{
  "crop_scale_min": 1,
  "depths": [2, 4, 4],
  "kernel_size": 3,
  "lr": 0.0016,
  "epochs": 17.6
}
Rows from block 4, named by matrix and row number. Rows with one number belong to one channel. Each number is 128 + 32 x the weight over its row's rms, rounded and kept within 0 to 255. All counts start at 0.
# convs0: first 3x3 conv (model.blocks.4.convs.0.weight, 192x192x3x3), inputs 140-159, a 3x3 kernel for each
# convs1: second 3x3 conv (model.blocks.4.convs.1.weight, 192x192x3x3, transposed), outputs 140-159, a 3x3 kernel for each
convs0.77 [165 144 109 136 148 157  91 160 193  59 111 117 152 103  82 171  99 118 112 118 188 166  90 142 156  89  87  98 157  93 101 129  90 151  92  88 118  43 105 147 142 169 106 110 184 116 161 176 125 188 183  59  83 124 142 133 150 120  83 118  90 111 184 108  51  66 105  89  89 155 166 161 102 189 192 109 176 170  80 110  98 108 132 112 177 221 169 115 145 103 136 120 109 147 153 122 111 145 117  59 132 118 111 208 182 143 177 168 131  87 139  82  95  81 157 179 124 129  89 107  83  69  88 123 174 151 117 132 152 112 184 118 145 162  98 130 175 100 214 239 157 103 145 120 142 138 112 138 106 122 143 127 188 141 143 148 121 154 198  96 112 149  46  83 108 143 158 128 143 120 101 121 122 114 175 175 171 150 157 156]
convs0.78 [137 100  78  90 105  92 117 138 133 159 134 164 118 133 129 127 148 159 118 118 159 169 125 122 151 138  83 162 172  90 163 143  73  97  73 115 113  82 119 103 125 152 168 130  98 150 158 171 150 133 196 126 117 141  82  65 103 107  97 137 121  99 115 124 158 188 121 163 155  66 105 174 167 116 104 152 128 105 143 143 104 132 154 170 149 202 208 146 169 127 145 143 108 134 160 194  84  89 165 148 135 105 185 176 154 133 145  88  95 156 190 158 160 134 114 150 102 173 152 167 195 129 140 138 149 140 104 153 129 139 176 116 123 131 119 110 113 109 106  75  77 124  65  91 190 222 143 185 178 114 119 141 150 140 141 129 162 132 134 138 128 135 162 150 131 125 139 142  73 145 131 134 181 155 145 143 196 104  56  85]
convs0.79 [133 118 158 112  71  99 176 132 136 123  68  77  95 178 187  61  52 123 100 109 128  93 138 115 110  82  92 149 179 196 146 127 155 103 134 171 117 131 164  84  51 119 151 145 137 102  86 119 109 119 152  95 116 147 104 143 138 113 138 123 140 184 128 158 165 147 118 128 158 124 135 150 103  86  90 105 124 133 105 124 153  94  71  68 112  91 112 100  81  89 174 115 133 119 101 125 195 175 189 120 119 104  98 147 159 158  94  29 152 131  79 172 154 146 155 119 104 167 129 102 151 120 115  91  64  90 124 126 133 149 181 115 121 146 130 169 128 114 121  72 149 159 117 143 170 143 117 152  85  69 105 121 112 102 117 113 164  92  75 141 111 105 182 157 138  90  98 123 111 131 119 125 130 152 121 172 147 125 161 155]
convs0.80 [137 147 149  70 139 158  88 125 110 129 126 152 126  90  81  82  76  76 149 115  84 138  69 110 120 120 120 115 148 123  94 193 186 118 140 126 121 136 101 141 182 137 125 117 137 114 136 148 125 140 127 106 133 143 132 177 104 129 139 105 122 101 160 125 205 106 156 134  63 108  87 106 133 127 106 166  71  64 124  87 133  72  92 110  89 121 110 113 125  90 150 116 149 118  52  98 130 136 143 114  98 161 139 109 159 108 151 123 131 174 161 154 117 192 134 131 159 137 128 125 131 109 131 138 133 175 125 132  93 185 178   4 155 129  88  83  80 120  92 146 161 111 142 125 120 158 122 131 156 158 119 116 111  89 110 156  72 143 173 150 189 148 131 110 182 118  90 128 137 168  77 145 127 142 170 108 112  84 149 140]
convs0.81 [121  97  70  59 101 110  91 144 167  87  79 122  90  90 116  99 112 170  80 130 196 151 139 146 154 136 104 154 126 131 109 116 122  92 102 105 146 133 155 133  89  88 140 108  81 123 117 168 130 137 161 106 106  83 122  89 122  95  88 132 189 127  79 162 160 130 131 126 145  69  87 109 118 107 147 138 143 129 137 125 149  90 131 117 122 151 105 140 115  82 126 117 116  99  50  85 152 171 127  65  67  80  90 143 158 151 130 184 123 167 113 114 146 143  96 136 120 117 123 140 185 138 144 168 149 119  93 120 132 171 138 111 121  96  70  73  93  76 129 157 111 156 124  84 189 212 134 145 156  97 124 103 151  95  94 106 121 143 147 105 165 198 112 147 123  63  89 135 142 115 142  83 162 168 164 133 106  98 172 140]
convs0.82 [152 158 138 196 176 105 198 198 181 127 109 116 124 109 148 168 124 137 119 127 136  86 151 150 103 152 105 136 155 130 156 157 156 141 119 109  84 121 198 166  77  80 149  77  78 108  68 139  91  89 154 112 108 138 129 129 113 120 114 113 124 153  97 154 151  95 131 180 118 171 200  99 175 209 120 102 102 114  68 116 161 124 149  79 160 133  89 138 152 114 105  87  69 139 105  16 159 149  98 155 138 172 149 134 165 189 117 127 118 106 136 142 105 166 154 136 142 149 139 200 155 132 149 187  84  66 120 121 122 172 112 166 143 155 184 190 145 104 190 148 129 133  90  65 130 137 156 105 164 141  92 139  69 108 153 112 148 150  85 117  85  65 102 153 182 154 169 160 142 102  99  99  81 132 115 186 132 164 177 122]
convs0.83 [131 134 171 146 139 151  98 121 107  86  87  77 124  89  64 131  69  58 112 109 110 121 101 117 139 127 128 129 162 170 136 136 141 100 112 129 137 115 106 159 163 141 139 141 127 141 112 120 165 169 159 131 135 126  82 101 121  93 119 100 146 137 119 127 142 138 114 158 159  92 119 119 126  78 100 152 158 187 156 127 123  59  63  59  97  96 112  77  80 100 126  94 117 134 137 155  87  81 116 111 113 113 128 146 145 164 160 168 128 147 142 128 133 107 145 165 138 115 133 163 131 166 179 113 135 149 152 151 141 156 161 152 155 145 119 112 160 149 122 149 164 103 102 118 172 157 161 160 156 148 112 110 114  92  92  96 111 118 132 130 134 123 121 138 141 154 140 135 147 125 119 120 128 132 123 131 145 125 149  90]
convs0.84 [145 161  90 118 136  86  62 125 116  89 131 121  88 107 147 127  95 152 117 128 152  85 108 141 112 131 121 166 140 168 158 100 155  94 115 161 108 117  70 136 129 122  89  83 146 117  81  94 104  78 132  87  64 101 129 127 154 127 133 163 100 127  94 148 168  86 122 218 114 117 171 114  84 163 157 123 123 152 133 100 149 106  99  59 129 121 106 101  89 102  85 127  92  76 131  72 122 110  98 127 134 131 155 148 151 161 134 143 144 157  88 118 124  90 115 173 108 126 112  69 143 158 125 163 158 136 152 157  69 128 173 111 125 164 140 123 119 151 137 118 137  99 110  90 139  94 156 179 152 153 178 136 102 104  88  80  82  73  79  93 116 131 125 133 113 128 157  82  86 107 125  87 161  85  92 153 102  87 154  87]
convs0.85 [107 158 187 109 138 186 106 115 137 176 140 116 206 175 101 143  98 106 167 145 119 157 166 158 139 139 146 102 121 171  84 112 186  83  80 113  69 103 148 100 126 151  86 151 171 114  79 127 143 149 109 112 125 122 122 132 141 115  96  96 161  90  84 118 183 137  96 193 204 115 125 175  97  74  81 103  72 111 124 128 130 101 134 140 127 136 152 136 134 149 145 139 118 142 143 123 165 131 146 149 117  76 144 135  96 125 130 119 150 130 114 137 124 118 138 129 116 113  57  64 159 151  93 115 112 137 141 133 103 140 167 116  97 178 136 143 159 153 102 153 189  87  97 167 134 137 136  88  99 122 183 171 112 111 116 132  99 112 155  92 122 159 151 108  84 131  97  90 134 157 128 119 218 174 139 172 106 137 106  70]
convs0.86 [124 159 181 132 128 123 128  48  43 135 115 102  82 113  97  89 127  96 133 138 156  92 123 125  99 129 126 114 191 138 132 180 123  80 134 125 147 127 130 105 136 143 116 116  95 158 151 125 124 107 126  86 100 117 160 119  56 132 131  97 140 149 156 117  63 135 131  71 170 180  91 108 157 138 142 114 139 189 113 176 178  58 126 166  69  84 140  65  76 130 111  84 111  81  70 170  73  49 146 135 108 125  70  96 146  78  91 121 133 141 120 126 104 132 127 102 117 129 106 110 128 114 135 120 127 113 143 137 134 141  95 174 136  68 157  75 132 146 103  78 101 129  94 112  91 164 179 128 164 154 125  93  65 159 166 107 193 134  69 178 141  95 126 139 139  71 135 123  85  76  63 107 130 164 114 108 168 142 141 148]
convs0.87 [106 141 170 154 116  70  96  49  82 132 156 138 121 117  72 151 128  92 147 150 122  65 101 134  89 144 130 117 128 123 100 142 143 133 146 140 135 131 156 125 166 146 125 151 157 106 116 111 113 175 138 120 164 147 101 105  97 143 133 110 152 100 108 107 117 154  90 142 163 138 105 120 146 154 168 154  99 100 135 129 121  99 145 168 135  61 102 131  72 116 125 100 122 120  93  63 129 130 133 109 128 128  83 162 122 129 157 156 138 142 169  87 129 171 157 129 150  97 131 113 135 140 133 109 127 122 128 170 132  82 127 136  99 130 136  94 120 153  92  98 125  73  77  97  97  86 123 108 158 150  94 135 106 118  68  63 159 101  65 134 114 104  87 127 121  99 144  94 101 116  81 161 152 138 123 152 139 149 167 142]
convs0.88 [132 106  94 142  98  91 148 140 122 130 110 163 137 182 139 126  87  39 118 129 123 116 159  93 116  90  71  92  75  79 149 118  69 124 138 178 174 179 114 103  89 111 120 147 139 123 117 108 142 139 134 119 141 113 155 127 102 142 120 120 149 147 146  69 151 166 107 124 133 129 140 129 111 118  97  85 121 193 185 148 114 134  88  85 122 118 169 113 128 167 126 131  94 162 159 187 180 174 178  91  83 144 131 101 140 181 172 101 106   0 115  54 190 189 121 116  85 140 155 152 162 112 117 154 119 114 119 126  83  45 131 136 116 146 135 139  87  93 153 102  49 136 142 123  58 121 135  78  89 118  94 140 111 146 120  68 171 101  55 104  96 109 157 153 165 158 105 102 148  93  98 104  57  82  86 121 204 119 125 171]
convs0.89 [132 133 135 171 176 168 130 131 147 175 161 191 125  94 137 148 170 185 103 149 144 113 147 145 121 113 132 115 110  29 128 158  98 120 106 103 113  41  83 162 142 127 173 200 147 200 193 160 151 170 128 114 128 117 198 148 132 148 158 138 131 155 140 104  89 139 152 139 194  98 111 138 148 153 134 130 129  95 132 106  69 185 162 136 229 176 104 212 183 111 135 147 154  93  91 107 113 106 116 151 123  73 171 205 130 131 159 152 171 161 146  96  86  67 140 154 137 158 130 136 104  98  91 173 187 135 155 151 109 174 131 107 191 102  63 148 108  36 189 173  82 122 117  71 154 139 112 159 152 159 154 158 201 149 161 156 112 139 138  74  92 116  84 117  63 143 166 127 170 159 131 162 162 158 137  94 114 138 112 139]
convs0.90 [144 136  99 175 144 141 105 115  91 110 161 164 136 174 153 106 141 150  67  87 147 128  96 117 145 127 119 113 152  72  65 123 123 124  92 118 163 129  89 108  85 109  99 119 149  93 135  94  43 115  99  97  63  66 175 142 150 129 109  98 111 105 112 114  71  92 195 186 148 106 126 168 102 129 123 132 177 135  74  81 131  99  59 115 156 140 148 148 119 127 154 133 163 184  95 116 184 154  95  47  86 105 104 159 189 148  82 124 150 133 118  92 159  15 117 160  76 155 115  89  88 109  90 118 141 115 108  86  94 136 202  69 143 198 104 152 166  91 128 179 157  85  78 152 134 151 107 152 124 111  86 137 135 119 121 123  42  55 141 104  72 128  72 156 111 138 148 151 105  72  98 110  87  92 165 156 166 133 139 102]
convs0.91 [130 193 183 115 180 198 146 124  96 115 113 150 139 102  78 177 100 112 117  86  65 123  99  69 148 178 161 123 135 145 104 169 157  61  82  77 148 186 152 167 153  72 164 104 121 114 116 112 155  90 144 114 144 141 109 140 127 132  83  75 167 131 118 123 117  71  54 105 192  82 129 144  83 136 114 173 152 104 143 157 212 132 158  98 128 136 147  93 141 181  98 119 138 141 201 194 146 169 155 115 133 112  99  81  94 135 105 141 141 150 194 144 115 126 114  95 143  31  45 111 143 167 148 113 137 142 101 122  87 112  82  86 120 117 162 138 165 153 133 131 140 116  98  65  81 167 140  71 117 137  95 126 131  97 140 116 133 130 130  85  64  76 127 104  92 106  99 143 115 139 133  97 165 144 157 205 168 139 162 112]
convs0.92 [150 160 159 184 134  95 114  88  90 158 148 117 193  99 149 142 123 162 106 138 160  90 163 144 157 174 127 108  68  81 177  33 117 173 114  85 182 137 160 124  72 109 109 166 154 153  97  87 125 117 151  92  47 114 147 100  55 124 168 165 123  88  55 145 154 124 117 221 142  85 198 150 152 198 195 132 182 151 145 120 141 124 162 114 119 109 113 112 137 194 144 130 125 176 192  53 122 114  61 150 218 150  96  97 106 131 109 159  99 121 152 130 111 161 168  89 147 126 138 125 135 107 109 131 135 131 128 134 142 125 125 128 147 142 108 114 158 158  90  98 192 143  70 181  93 128 146  94 122 135 167 161 116 101 114 170  94  83 128 100 105 141 103 128 100 164 130  93 178  72 111 178 164 119 146 159 101  96  90  93]
convs0.93 [174 183 152 111 124 147 139 117 131 159 117  65 144 137 118 141 136 145 116 107 124 115  90  88 116  89  66  68 120 161 128 103 112 141  65  48 102 124 169 112 158 149 103 138 114 103  88 109 130 103 122 175 117  93 100  42  62 194 118  77 167 162 129 113 122 120 123 125  99 161 148 137 176 166 126 109 136 122  62  98  88  86 155 155  98 140 171 126 110 114  57 104 124 123 134 145  39  87 108 104 147 118  49 116 143 118 147 123 136 119 111 153 123 122 125 107 127 183 156 132 149 185 184  86  99 155 162 157 143 112 141 146  90 109 112  86 155 173  58 118 141  58  58  65 105  94 111 113  89 109 134 185 192 107 151 160 118 142 141  88 113  99 171 133 127 145 163 151 132 151 111 118 108 138 134 124 161  65  52 101]
convs0.94 [124 141 132 107 147 146 115 130 146 110 134 129 136 150 129 129 167 154 126 135 151 121 111 108  83  63  65 102 140 167  76  94 100 106  64  58 178 169 186 146 135 156 146 137 140 157 131 110 154 133  86 140 113 106  44  45 138 115  50  78 151 118 126 139 113 134 153 134 112 134 123 120 149 121 185 138 162 177  94 115 130 102 140 132 115 125  83 101  90  60 165 160 138 164 141 101 130 135 100 120 124 144  78 122 123  98 115 100 122 105 139 161 118 122 102  76 101 177 128  83 182 171 164  92  93 140  92  84 114 121 121 113  60  80 103 137 151 155 118 148 149 120 113 127 113 142 123  62  56  80 113 111 122 118 158 152 111 156 184  88 105 125 142 106  91 159 132 144 126 115 122 143 120 139 128 114 116  56  79 114]
convs0.95 [129 136 119 175 169 148 167 154 186 146 129  87 109 108 116 141 113 109 135  97 112  99  80  91 140 119  99 156 161 144 168 105 125 207 147 130 110 110 121 124  87 115  96  99 179  94 127 200  87 137 190  86  63  78 143 170 178 155 161 177 101  70  78 101 124 148 146 128 171 111 145 171  86  38  86  56  61  63 122 148 115 122 140 104 175 153  51  96 114 100 141  86 108 182 152 124  59  42  85 174 153 153 133  87 120 126 141 128 135 196 159  96 108  94 104 144 103 125 127 162 170 158 139 137  71  59 126 144 105 119 159 145  91 133 184 164 141 120 139 141 124 131 134 139 166 104  63 119  99 103 173 165 138 131 118 127 149 118 107 146 135 146  91 120 136  55  72  96 170 164 159 123 158 137 138 176 129 126 141 147]
convs1.77 [123 126 138 126 102 124 155 124 166 127  84  83 120  61  83 139 106  87 126 186 201 108 142 201 121 121 157 157 178 127 121 137 116 135 108 115 112 119 143 130 158 155 115  96 148  76  89 122 100 132 118  56 142 147 105 150 151 132 128 107 154 136 134 112 119  86 118  94  90  90  86 145  83  80 104  91 107 118  88 121 106 113  67 123  94  95 126 143 120 119 130 134 122 129 123 137 105  79 102  99 108 139 125 128 103 137 111 116  99 145 124  88 126 136 139 117  96 164 163 109 142 108 124 120  84 135 148 163 128 139 175 148  84 158 163 108 119 116 159 211 171 125 184 164 132 131 132  89 141 156 145 151 123 186 158 160 170  96  77 159 116 107 153 138 135 109  91 159  95  69 126 153 152 129 155 140 143  99  99 115]
convs1.78 [135 146 162 128 159 166 127 140 145  70 138 162  52 128 144  57 117 124 104 118 120 136 123 106 139 138  77 128 165 177 143 170 172  96 126 179 138 114 143  75 113 192 142 144 166 207 155 157 149 133 141 138 161 158 129 137 172 131  99 100 115 105 136 124 105 143 150 133 134 150 165 144 140 125 132 191 139 102 160 127 103 162 152 106 179 149 113 174 103 101 132 170 204 131 149 175  95 125 155 115 133 127 125 127 149 111 103 112 146 162 165 161 157 133 123 112  81  61  87 171  90 127 200 104 116 156 104 102 139 112  70 135 105  95 145 114 137 165 128 168 188 129 122 128 165 131  80 173 122  57 182 140  88  80 104 108 114 121 140 129 156 160 170 153 100 144 126  89 130 145  95 164 152 130 186 175  91 105 136 106]
convs1.79 [156 126 110 172 152 142 122 128 135 105 145 141 126 156  97  81  85  56 176 167 133 139 156 176 127 144 145  82 116 151  99 124 149 103  97  62 162 150 162  92 116 129 129 134 162 173 211 176 106 137 143  96 139 137 163 146 138 168 149 150 137 138 132  79 126 131  93 115 114 115 156 163  95 114 115 179 185 156 166 145 111 153 162 155 203 196 159 151  83  79 123 158 152 116 139 143 118 128 136 135 114 120 159 150 138 202 163 140 121 118 115 189 190 134 131  96 115 188 149 117 132 128 123 156 162 174 120 100 137 137 144 140 129 161 147 145 151 152 124 153 168 130 150 129 161 138 142 120 113 124 153 145 147 150 176 153 171 182 152 182 183 146 156 140 127 138 100  85 110 126 117 108 124  94 112 179 163  68  91 100]
convs1.80 [142 144 117 117 131 123 136 140 133 135 159 113 180 171 154 169 109 120  85 141 153  89  94 159 127 103 123 172 140 125 134 152 101 117  99 100  96 126 139 102 127 126 111 157 144  86  91 145  92 104 140 119 110 145 130 139 158 125 152 161 129 136 122 157 130 113 102 124 130 112 121 115 107 122 163  96 141 167 106 125 122 132 153 162 160 156 152 156 148 119 128 118 130 117  76 105 104 138 128 155 124  78 166  73 137 127 129 138 111 121 128  98  79 101 134 171 148 112 116 138 123 157 153 123 155 131 167 121 118 101 164 140  76 138 101 144 118 142 131 108  95 104  80  93 159 182 146 135 128 139 138 164 170 163 182 140  87 127  89  28 109 113 133 212 146 145 145  78 100  82 108 130 137 124 121  95 156 115  98 117]
convs1.81 [106  95  79 138 144 130 147 165 148 107  69 109  98  69 165  83  74 198 133 137 165 190 150 148 122  84 104 160 130  95 114 110  80  86 152 187 173 174  98 143 161 155 108 105 183 148 161 187 145 158 133  73  82  88 118 134 149 157 143 119 101 141 151 120 108 104  95 106 119 117 145 147 138 173 149 111 116 131 153 158 156  85 144 144 121 164 163  87 132 136 102 157 169 119 139 165 133 112 139 117  82 120 101 124 143  98  84 120 112 151 142 178 175 126  99 125 157 147 152 124  92 102 113 118  82  94 133 152 109 107 128 134 151 114 106 196 166 137 184 172 100  88  94  95  50  85 142 121 138 140 152 137 120 127 136 126  74 115 146 114 145 129 144 131  91 144 183 113  92 163 109  83 127  72  89 112 112 143 174 111]
convs1.82 [161 117  66 167 131  93 112 100  99 113 169 143 131 173 128 126 150 125 158  96  92 163 138  60 119 131 103 132 132 132 149 114 186 153 108 122 131  90 137  54  78 170 143 103  98 129 130 141 103  91  93 142  95  73 153 148 124 114 123 141 100 147  97 108 116 108 123 116  85  95  80  87 117  46  83 154  78  94 115 143 154 185 135  81 163 126  88 114  90 109 146 114 102 125 138 137 120  91 130 146 128 145 138  66  66  97  36  69 148  90 161 142  83 159  79  65 138  99 105 119 123 122 182 146 133 164 159 126 114 155 111 113 120 104  64  85 166 118 115 125 118  96  94 101 136 113 132 170 127  74 186 154 152 146 150  66 152 158  45 143 159 130 156 124 129 154 107 129 155 120 123 129 101  64 127 162 101  69 109 161]
convs1.83 [154 159 163 141 143 148 127 129 131 110  97  91 130 116 121 138 136 147 171 176 180 170 169 168 154 178 186 152 138 160 147 153 192 145 167 197 141 156 135 148 165 148 151 163 157 139 118 105 163 150 132 156 140 114 155 124 104 179 150 111 166 150 127 154 160 140 169 169 157 153 152 155 135 137 105 156 165 127 129 159 132 152 165 167 187 201 198 180 193 190 190 181 172 168 180 175 156 159 152 145 117 129 139 139 144 141 136 139 135 126 128 135 131 130 149 139 122 173 175 144 159 160 135 158 164 151 140 139 147 157 141 145 120 114 123 184 183 171 172 179 180 159 180 192 162 168 171 140 145 152 170 161 168  94 124  99 122 156 119 119 143 102 123 120 141 123 140 136 139 151 131 131 116 146 137 130 139 164 162 144]
convs1.84 [115 159 128 116 164 123 144 175 145 149 116 129 106  93 106 106 139 126 155 169 154 111 136 170  62 107 196 145 123 110  94 115 168 100 186 216 131 127 125 132 135 112 135 152 122 101 116 183 119 148 165 157 162 148 129 157 126 110 102 131 142 155 145 151 144 170 154 111 146 149  83 152 104 118  87 131 144 125  92 118 118 132 159 179 116 135 157 150 168 151 100 155 199  90 150 140 109 119  65  83 113  89  67 110 122 105 113 111 101 165 123 134 180 103 144 213  87 151 153 146 194 181 113 154 159  93 145  83 115 142 130 143 115 165 163 136 151 137 127 184 154  96 136 169 153 180 166 145 191 157 126 140 148 131 147 135 118 123 127  90 114 101  85 137 178  91 193 177  99 173 159 126 167 163 107 146 155 180 169  94]
convs1.85 [158 169 176 112 132 149  98 111 143 182 152 113 178 144 164 165 157 195 156 165 128 155 170 150 117 128 133  67 116 146  84 103 132 118 110 111 123 119  85  92 136 112 116 140 108 123 197 225 130 206 218  79 122 137 123 180 152  98 147 127  92 141 145 143 126 101 164 138 112 150 129 103 163 230 214 140 204 212 112 113  94 100 178 186  91 154 152  99 141  89 142 132 159 121 131 170 122  93 146 166 145 153 151 174 170 119 136 137 122 132 104 119 132 143 112 141 143 105 150 160 139 176 180 166 175 153 147 114 101 108 143 147  98 112 126  72 107 132  98 134 127 117 171 145 153 219 231 104 106 148 108 123 142  78 106 108  84 122 107  94 134 104 143 135 131  95 103  99 114 148 117 128 153 185  90  90 156  78  72 111]
convs1.86 [161 139 130 137 135 138 129 179 173 123 188 154 131 190 122 134 173 109 147 116 107 143 100 125 134 129 146  88 103 163  96 125 194 105 132 179 109 128 133 150 151 133 162 157 149 152 180 172 199 200 144 167 169 107 122 129 170 125  80 121 161 151 147 133 145 167 174  70  87 170  90  84 157 177 142 145 141 118 154 130 132 148 165 147 125 141 149 151 178 177 142 138 180 151 129 122 157 134 126 128 127  80 151 126  46 136 119  63 130 123 121 149  93  96 158  98 128  96  97 121 122  84 121 144 133 150 115 134 114  93  51 133 150 118 157 115 163 152 131 173 179  90 152 170 123 130 172 119 134 146 115  92 116  54 101 130 102 116 141 119  92 104  98 152 159  99 206 201  85 143 136 107 133 151 103 109 103 178 184 108]
convs1.87 [167 155 123 192 178 142 145 125 109 163 116 113 114  79  89 129 110  99 129 103 107 155 134  84 124 159 126 166 123 143 161 133 138 125 102  68  84 102  73 123 107  75 176 174 102  77 115 131 165 168 122 161 160  82 165 168 135 162 170 137 110 121 101 130 136 122 202 168 112 202 170 102 156  97  94 128 109 125 116 137 125 161 153 131 152 102 130 210 187 146 105 143 171 111 162 166 115 121 141 123  85  94 133 113 149 113 102 128 119 166 157 147 146 111 163 121 101  93 145 147 124 156 132 117 141 106 107 151 113 135 100  84 175 162  67 154 153  81 167 177 146 127 173 158 170 147 101 153 167  88 141 154 124  99 172 141  92 158 162 121 145 141 153 106  98 172 178 161 110 135 108 175 117  80 160  89  97 151 135 162]
convs1.88 [119 118 110 115  97  60  85  83 119  69 125 155 105 193 142 179 180  72 148 112 102  51 150 203 111 172 194 104  87 120  79 130 168  85 128 114 105 145 165 146 146 100 149 168 113 130 146 132 131 135 124 156 109  78  79  91 115  65  97 187 130 100 121 124 102 137 106  82 179 102 146 146 155 142 161 175 156 107 131 109 105  99 136 150 114 126 131 135 126 151  85  81 117 116  92  80 154 122  91 120 123 137 137 125 114 125  84  75  45  93 119 109 182 125 153 157 117  88  57  48 119  75  41 130 124 131 121 163 188  98 154 128 110 182 130 124 143 151  97 136 161  87  79  87 129 118 136 135 132 112 132 165 129  79 109 114 128 100  86 170 142 140  55 116 142  87 125 126 109 115 136  69  99 116 162 215 161 114 130 128]
convs1.89 [127 114 134 102  48  68 148 119 101 125 128 155 105  70 122 158 133 144 136 133 109 104  92  47 122  89  60  99 114 124  69  83 108 104 131 134 117 138 108 120 127 125  55  58  83 152 127 114 106 103 112 108 106 144  68 111 149 110 107  92 107 111 116  80 108 127  93 119 149 104 101 112 143 151 119 103 124 119  81  75  12  77  93  87 112 130  89 153 135  70 107 131 122 136 118 121 148 128 102 111  95  90 104 142 100 106 145 112 163 186 164 146  77  95 151 114 117 152 183 164 173 171 160 113 127 156 132 130  73 147 148 119  70  76 120  80 105 124  85 139 158  84  97 141 107 114 144  90 138 185 133 135 155 158 149 138 118  84  83 127 100  92 155 129 163 135 141 133 134 179 135 139 161 126  86  99 125 114 122  87]
convs1.90 [112 125 109 127 114 130 176 107  90  54  93 116  87 103  92 177 144 144 152 184 101 112 133 150  87 125 146 150 129 119 110 158 149 139 162 128 150 116 146 157 149  92 106 148 127 100  99  94  72 137 132  79 189 154 151 164 132  96 110 123 152  85  89 109 151  81  62 166 139  55 149 162 110 115 123 150 175 106 157 171 129 134 136 112 159 154  99 142 129 115 116 157 165 135 180 204  76  71 120 119  88 146 144 129 164 162 134 137  83 146 109 126 199 132 111 119 115 137 122  85 139 112  56 144  96 104 165 165  58 191 227 109 115 197 160 135  72 115 175 169  90 154 171 160  94 135  74  62 171 152 127 201 165 132  91 118 111  77  98 150  96 112 140  84 118 136  43 110 186 118 102 133 135  91 168 216 183 164 145 190]
convs1.91 [120 124 140  93 102 131 126 102 115 139  97 128 154 151 191 166 143 169 103 154 140  97 113 140 170 111 134 139 131 141 164 204 177 195 194  76 139 117 103 108 117 129  69 127 146 136 138 149 156 121  86 167 117  78 128 150 122  90 102  95 147 134 122 119  97  84 148 161 122 128 161 138  67  96 131  37 110 193  84 103 142  95 106 138  67  93 131 110 119 137 149 135 118 123 159  96  97 138 103 140 186 157 152 136 167 121 120 191 161 129 121 124 127 135  42 103 119 146 149 115  86 128 136 107 164 165 156 123 109 159 108 126 108  81 123 148 103  92 162  93   9 172 143  37 175 172 132  85  95  62 119 114 154  87 132 114  70 129 148  96 130 146  95 160 165 103 143 121 147 131 111  72 110 141 127 149 174 132  69  91]
convs1.92 [113 115 100 124 156 127 121 155 170 144 116 110 154 136 124 151 177 151 143 105  99 148 138  95 108  95  97 171 155 112 124 127 171  83 148 155 150 124  76  86 108  93 104 135 116  91 133 159  94 149 187  77 106 144  90 112 133 163 109  49  66 157 173 140  93  91 174 154 107 156 136 111  92 128 124  94 111  81 135 153 150 133 142 135 101 119  86 121 146 124  96 101 112  37 147 171 143 154 158  60 116  94  59 160 112  80 105  84 131 150 159 102 128 134  49  93  97  78 165 150  51 152 143 114 146 168 132 145 166  42 136 170  53  89 142  61 154 184 122 113 137 144 171 182 107 117 151 135 131 152 127 144 132 146 145 194  65  99 168  85 125 169 111 111 159 112 177 189 136 163 149 127  99 166 101  80  98  85  72 134]
convs1.93 [148 137 110 105 139 127  38  93 118 139 148 115 166 140 116 134 138 143 147 134 128 173 117 102 174 158 164 116 127 112 111 145 135  82  94 137 132 137 141 152 182 162  96 122 121 154 142 148 153  95 107 147 130 130  92 111 137  97  65 107 149 139 120 132 122 159 115 102 107 169 162 139 128 150 145  73  96 146  85  70  85 118 125 113 113 130 147 130 131 138 105 169 175 106 145 162 118  88 100 121 156 147  79 140 154  48 104 115 124 135 161 154 115 120 107  51  88 151 170 176 134 182 171  88 102  97 144 140 132 140 150 137 126 109 110 142  97  99 191 179 131 127 169 158 108  64 108 146  86  95 180 157 167 147 125 133 112  78 105  82  71 107 128 129 116 152 152 119 119 124 134 142 138 130 145 122 136 111  79  96]
convs1.94 [142 157 153 131 137 141 104 106 111 120 131 113 129 115 107 112  90 106 162 114 111 159 143 110 117 166 145 135 164 185 140 147 192 128  87 124  86  85  84  90 111 128  89 100 121 113 134 138 127 127 110 149 159 132 113  95  89 106  96  82 186 173 142 135 103 137 116  85  99 119 132 137 133 117 116  87  88  89  58  82 116 154 143 129 140 145 152 114 129 149 126 150 172 120 132 167 127 102 106 142 139 135 129 140 146 103 114 132 135 147 178 163 157 173 190 137 138 150 156 159 115 149 160  89  68  52 149 164 156 130 144 150 126 104 107 152 135 113 144 175 132 129 159 156 127 102 104 190 134 101 191 181 157 155 147 155 120 114 125  90  87  99 172 131 104 179 142 138 158 121 127 123 144 144 134 186 182 125 131 150]
convs1.95 [102  89  85  76  43  65  94  78 103 165 119  69 152 112 101 120 102 145  87 118 104  75 131 127 101 138 158  76  95 137  96  78  40  62 108 126 163 140  82  87 113 128 164 133 124 150 166 150 146 141 130 114 100 108 168 146 128 157 165 161  68  99 122 148 132 156 116  96 135  53  42  76 164 188 157 164 199 193 153 137 121 135 168 156 111 156 168 137 119 129  88  97 112 126 103 136 150 120 133 116 106 131  95 148 197 144 148 182  71 123 154  27 140 167 104 140 108  88  69  66 125  97  68 124  86  53 154 159  99 161 169 118 114 101 116 123 119 133 147  91 142 146 131 139 154 136 159 125 106 125 124 162 153  98  71  57 128  96  94 178 137  97 101 109 133  81  55 112  83  98 118  97 106 156 123 116 191 104  57 143]